{
  "encoder_arch": "resmlp",
  "model": "image VAE",
  "dataset": "simulated stained blood smears",
  "train_examples": 97500,
  "image_size": 48,
  "crop_scale_min": 1,
  "horizontal_flip": true,
  "translate": 0.12,
  "bottleneck": "kl",
  "downsampling_factor": 8,
  "encoder_norm": "layernorm",
  "encoder_norm_position": "pre",
  "encoder_activation": "gelu",
  "encoder_mlp_ratio": 2,
  "encoder_parallel_block": false,
  "encoder_inner_norm": false,
  "encoder_drop_path": 0.1,
  "encoder_patch_size": [8, 8],
  "encoder_conv_stem": false,
  "encoder_layers": 16,
  "encoder_width": 128,
  "loss": "mse",
  "latent_channels": 16,
  "decoder_norm": "batchnorm",
  "decoder_activation": "silu",
  "decoder_widths": [64, 128, 192, 256],
  "decoder_blocks_per_level": 1,
  "decoder_block": "plain",
  "decoder_attention": false,
  "decoder_upsampling": "transposed_conv",
  "kl_weight": 0.01,
  "init": "lecun_normal",
  "residual_init": "none",
  "optimizer": "soap",
  "beta2": 0.99,
  "lr": 0.0028,
  "beta1": 0.9,
  "shampoo_beta": 0.99,
  "eps": 1e-08,
  "precondition_frequency": 16,
  "max_precond_dim": 1024,
  "one_sided": false,
  "adamw_lr_other_params": 0.001,
  "steps": 6900,
  "batch_size": 256,
  "epochs": 18.1,
  "lr_schedule": "cosine_restarts",
  "final_lr_fraction": 0.1,
  "warmup_steps": 200,
  "weight_decay": 0.1,
  "adamw_weight_decay_other_params": 0.01
}
Rows from block 11 of the encoder of a small image VAE, named by matrix and row number. Rows with one number belong to one neuron. Each number is 128 + 24 x the weight over its row's rms, rounded and kept within 0 to 255. All counts start at 0.
Before each neuron's rows are labels from the 100 images, of 14848, where the neuron reaches its highest value: "top examples" is what is common among them. Only what is clearly more common there than usual is listed. The data: simulated stained blood smears. In brackets: how many of the 100.
# fc1: MLP up (encoder.blocks.11.mlp.fc1.weight, 256x128), inputs 96-127
# fc2: MLP down (encoder.blocks.11.mlp.fc2.weight, 128x256, transposed), outputs 96-127

top examples: ovals (33)
fc1.57 [133 105  92 119 102 127 100 130 122 156 153 110 152 131 134 179 127 112 124  94 121 126  95 136 176  86 111 136 139 106 124 136]
fc2.57 [185 146 108  96  85 100 156 111 133 140 100 157  85 124 130 147  97 137 146 139 147 208 125 149 135 137  89 111 167 131 113 109]

top examples: crowded (76); spiky cells (32)
fc1.78 [140 115 105 119  99 140  90 166 105 109 162 143 104 152 169 156 177 123 136 125 121 123 177 115 109 105 131 124 147 166 180 132]
fc2.78 [172  95 128 124 144 115 192  98 139 128 111 136 153 144 126 137 149 111 127 148 190 120  99  99 144 114 151 113 129 132 137 137]

top examples: crescents (76)
fc1.90 [151 146 160 129 126 158 113 168 153 131 164 181 117 156  94 122 139 114  89 130  89 138 182 116 104 141 122 107 124 118 140 138]
fc2.90 [130 155 107 120 151 121 148 145 151 135 140 129 106 100 170 149 142 141 114 142 136 109 125 162 143 133 160 110 142 129 134  80]

top examples: two lobes with orange grains (35)
fc1.220 [150 139 163 176 137 132 127 135 109 119 144 123 103 153 136 119 114 164 156 117 122 140 128 149 141 115 125 179 119 114 130 148]
fc2.220 [121 132 136 114 129 123 133 147 146 146  86 112 108 113 132 150  85  88 101 143 153 116  97 153 101 120 114 130 150 127 114 108]

top examples: crowded (67); kidney-shaped nucleus (33)
fc1.101 [123 150 102 144 102 111 139 143 122 160 117 116 156 171 114 121 123  98 102 131 154  95 133 119 160 145 123 141 122 167  87 121]
fc2.101 [120 149 135 169 134 132  99 112 139 115 168 152 128 120 137 139 132 124 144 161  78 158 123 180 118 162 156  79 116 148 151 146]

top examples: crowded (69); dark grains (38)
fc1.154 [146 166 129  98 134 146 199 107 146 142 106 167 144 122 129  89 106 151 117 157 141  90 136 133 117 131 169 130 131 138 133 131]
fc2.154 [144 145 141 126 103  91 166  84 110 112  95 106 137 108 122 124  87 143 137 122 103  86 100 174 118 135 119 196 133 123 129 131]

top examples: kidney-shaped nucleus (35)
fc1.29 [110  93 153 109 152  70 157 138 136  88 115 144 147 124 124 115 159 151  97 141 176 152 123 124 133 194 142 144 126 128 143 124]
fc2.29 [135 132 136 142 115 135  98 108  98 168 158 108 153 149 146 124 140 109  93 147 135 150 131 145 141 124 122  87 148 132 134 164]

top examples: platelets (79); spiky cells (34)
fc1.96 [100 135 102 100 127 126 121  68  92 132 164 131 139  67 143 114 112 191 125 101 136 120 140 120 123 102 116 140 114 131 139 155]
fc2.96 [156 122 120 132 122  90 148 145 139 142 109 127  86 194 139 198 151 102 170 105 119 113  97 125 118 141 141 140 140  77 115 111]

top examples: ovals (60)
fc1.208 [ 82 128 140 109  89 123 109 152 118 173 113 135 148 123 154 142 167 150 118 169 142 105 110 125 157 122 122 104 150 149 171 135]
fc2.208 [143 147 150 117 128 152 117 108 134 119 141 118 176 133 144 134 161 139 159 123 133 116 127 112 151 113 144 109 118 103 126  98]

top examples: two lobes with orange grains (97)
fc1.113 [125 154 141 154 134 134 172 146 126 156 135 129 183  81  98 148 158 139 136 110  83  74 131 132 146 182 132 114 132 138 155 125]
fc2.113 [120 160 144 121 129 129 138 125 138 128 126 167 180 138 131 162 116 107 128  71 140 132 154 117 128 173 148 114 141 115 124  93]

top examples: dark grains (78)
fc1.97 [115 136 134 144 113 139 147 115 104 158 130 139  96 147 145 129 137 137 121  68  58 115  96 150 134 142 123 120 126 140 176 126]
fc2.97 [112 145 117 154 157 113 116 111 167 101 115  82  77 138 129 113 135  89  94 127 117 140 125 191 114 141 171 149 118 148 160  89]

top examples: small spheres (42)
fc1.187 [128  97 141 114 155 159 151 136 173 118 147 151 150 134 143 116 178 141 113  89 144 117 147 160 151 127 110 131 100 141 106 124]
fc2.187 [109  99 136 122 125 155 104 119  74  95  89 148 120 132 106 158 125 159 119 144 110 104  96 163 107 139 111 117 125 113 110 130]

top examples: dark grains (60)
fc1.59 [ 91 133 122 138  97 119 161 138 165  99 117 124 104 143 144  97 119 163 136  99 109 129 172 134 149  83 113 152 126 120 125 125]
fc2.59 [116  95 172 143 137 134  88 103  94 160 166 161 100 106 148 125 108 135 173 118  94 123 139 130 107 131 105 136 108 126 100 166]

top examples: ovals (60)
fc1.151 [140 121 145 137 171 125 147 133 118 154 102 111  94 139 117 118  91 116 126 152 134 166 139 155 133 139 134 138 164 151 143 122]
fc2.151 [160 122 124 118  87 126 111 133 148 121 104 131 158 132 148 121 134 147 100 135 117 127 150 121 102 161 107  99 114 120  97 169]

top examples: crowded (65)
fc1.190 [102  68 154 104  93 130 130  87 120 117 117 119 121 121 156  90 164 185 112 102 172 164 106 144 138 105 122 175 111 125 137 120]
fc2.190 [169 138 132 146 157 137 105 128 115 119 111 120 128 197 164 160 160  85 159 112 163 130 146 132 116  99 119 114 129 121 135 106]

top examples: crescents (56)
fc1.21 [131 114 167 118 135  98 149 110 127  99 140 113 160 146 149 124 141 101 146  95 105 156 133 102 124 144 112 157 122 107 138 125]
fc2.21 [107 131 101 157 137 168 116 100 133 154 129 102  99 136 119 105 115 142 123 112 147 102 120  88 155 115 124 124 123 139 123 139]

top examples: kidney-shaped nucleus (42)
fc1.102 [129 148 133 133 150 135 161  81 123 120 106 137 170  87 117 149 107 198  92 124 155 118  92 108 152 125 143 156 157 114 158 144]
fc2.102 [151 148 152 154 140 148 117 125 153 146 132  72 144  95 133 140 182 101 120 117 126 166 141 163 113 127  65 116 114 118 102 127]

top examples: two lobes with orange grains (67)
fc1.174 [154  98  96 151 173 118  98  70 147 108 101 135 117 124 147 137 142 149 108 122 135 129 150 123  91 117  85 166 135 137 144 122]
fc2.174 [173  89 120 113 126 126 110 107 127 122 101 108 116 124 102 134 155 128 105 129 114 130  61 151 117 123 116 170 151 136 136 140]

top examples: kidney-shaped nucleus (100)
fc1.218 [133 172 162 119 125 139 156  54 114  98 130 121 161 117 151 112  87 126  72 161  97 122 138 124 136 117  90 133 158 120 146 148]
fc2.218 [103 107 129 108 127 110 128 133 141 138 116  87 112  96 158 129  98 175 170 162 173 162 160 171 146 136 174 128 145 104 137 181]

top examples: ovals (35)
fc1.143 [104 119 115 153 135  88 132 138 110 155 171 157 118 119 167 129 145 144  77  92 140 111 105  81 144 125 126  64 116 120 146 131]
fc2.143 [102  90 141 159 110 144 141 137 108 164 148 151 159 119 112 117 128 140 194 143 125 128 113 146 113 147 134 166 118 143  95 160]

top examples: platelets (78); crescents (53)
fc1.199 [148 115 148 145 147 135 128 104 137 177 103 119 109 139 146 152 141  94 118 155 151 112  97 121 125 131 113 103  90 127 151 130]
fc2.199 [147 119 108  94  87 136 169 125 128 138 126 122  95 121 110 115 118 116 185 143 124 117 160 152 159 116 127 120 118 126 159 141]

top examples: dark grains (43); spiky cells (37)
fc1.155 [105 125 101 160 136 132 112 119 155 117 168 172  85  95 130 117  96 122 158 137 122 140 134  89 136 159 114 117 117 138 125 192]
fc2.155 [106 105 151 118 127 130 112 116 128 126 125 116 132 138 119 125 163 138 138 148 131 158 162  78 196 129 133 161 142 143 111 130]

top examples: small spheres (39)
fc1.196 [103 177 115 113 140 143  97 161 116 144  96 155 125 189 155 128 151 127  74  87  86  93 118 143 138 118 128 136 118 145  92 131]
fc2.196 [115 168 158 130 109 143 144 112 185  97 183 129 132 121 154 119 128 134 142 140 137 120 115 176 121 124 127 135 120 108 141  94]

top examples: ovals (43)
fc1.109 [141 129 109  64 120 115 142 123 103 161 154 149 123 135 154  99 121  75 192  90  82 153 135 134 108 121 144 162 149 143 138 103]
fc2.109 [ 80 152 136 161 126 142 135 125  97 119 121  86 132 115 112 126 124 135 118 129 118 110 125 163 148 130 120  98 112 120 115 190]

top examples: crescents (59)
fc1.115 [104 149 154 108 140 148 122 130 122 162 146 134 121 118 165 135  88 125 150 111  81 113  89 124 128  86 113 135 115 123 139 158]
fc2.115 [171 161 142 123 132 150 108 116 134 137  86 123 133 125 129 108 124 150  86 157 107 150  76 111 127 141 140 112 143  85 163 191]

top examples: crescents (39)
fc1.83 [135 142 131 105 174 103 180 104 119 131 144 167 127 116 135 143  85 121 102 109 149  97 142  82 167 158 123 142 124 150 142 111]
fc2.83 [131 159 170 183 108 148  90 122 167 124 142  99 137 119 120 104 155 136 115 123 116 149 129 179 125 135  97 109 131 103 139 177]

top examples: platelets (78)
fc1.86 [180 161 134 121 150 144 169 163 119 173  86 127 166  91  91 142 128 149 105 148  89  73 137 143 132 124 101 178 154 123 112 121]
fc2.86 [142 169  76 112 136 112 129 153 118 127 153 171 113 130 149 112  92 126 153 128 146 105 154 204 165 107 143 141 126 136 152  91]

top examples: kidney-shaped nucleus (70)
fc1.118 [139 154 101 119 107 157 115  83 123 172 165 153 181 120 149 110 119 115 129 153 123 109 162 102 131 124 173 128 132 166 115 158]
fc2.118 [ 84 107 157 147 109 132 149 114 133 126 134 103 116 110 117 143 160  99 136 158 157 120 118 176 114 131 117  88 138 122 132 136]

top examples: two lobes with orange grains (43)
fc1.189 [132 125 167 118 179 130 114 150 156 128 154  76 123 116 140 135 106 146 123 142 103 124 163 132 142 107 129  96 131 103 148 170]
fc2.189 [132 104 121  87 127 125 176 140 102 128 107 118 121 193 146 142  93 154 152 108 143 157 138 137 115 102 128 130 133 133 142 139]

top examples: ovals (40)
fc1.244 [151 152 135 106 137 124 136 142 131 145 127 145 187  98 144 161 121 168  87 116 144 110 117 136 124 121 125  94  86 155 147 194]
fc2.244 [ 72  72  93  70 146 117 138 125  95 128 138 132 146 165 139 126 147 150 135 154 194 178  85 126 142 121 121 119 131  91 161 138]

top examples: two lobes with orange grains (34)
fc1.216 [133 145 131 117 145 120 148  99 115 101 138 140 173 125 147  83 130 193 131 131 141 103 120 148 116 172 161 148 169 142 140 121]
fc2.216 [ 84 141 126 121 142 114  71  97  94 150 148  81 136 125 138 129 122  97  97 128 129 135 125 136 106 135 150 101 136 113 123 157]

top examples: kidney-shaped nucleus (40); target cells (39)
fc1.162 [ 99  87 134 101 139  83 158 147 120  81 162 176 128 135 185 147 146 124 130 106 125 171 117 105 149 171 136 155  86 108 164 108]
fc2.162 [159 154 139 146 132 121  94 134 123 132  97  78 144 157 103 132 111  88 107 107 183 126 148 151 112 104 132 114 162 140  75 168]

top examples: crescents (81)
fc1.211 [110 110 111 180 125 143 114 124 129 163 125 179 134 130  90  99 110 152 148 132 107 156  66 111 133 127  89 110  96 146 138 158]
fc2.211 [157 101  83 139 174 117 162 113 137 135 104 103 124 136 135 117 112 127 106 141 158  80 105 152  89  94 126 137 160 149 131 120]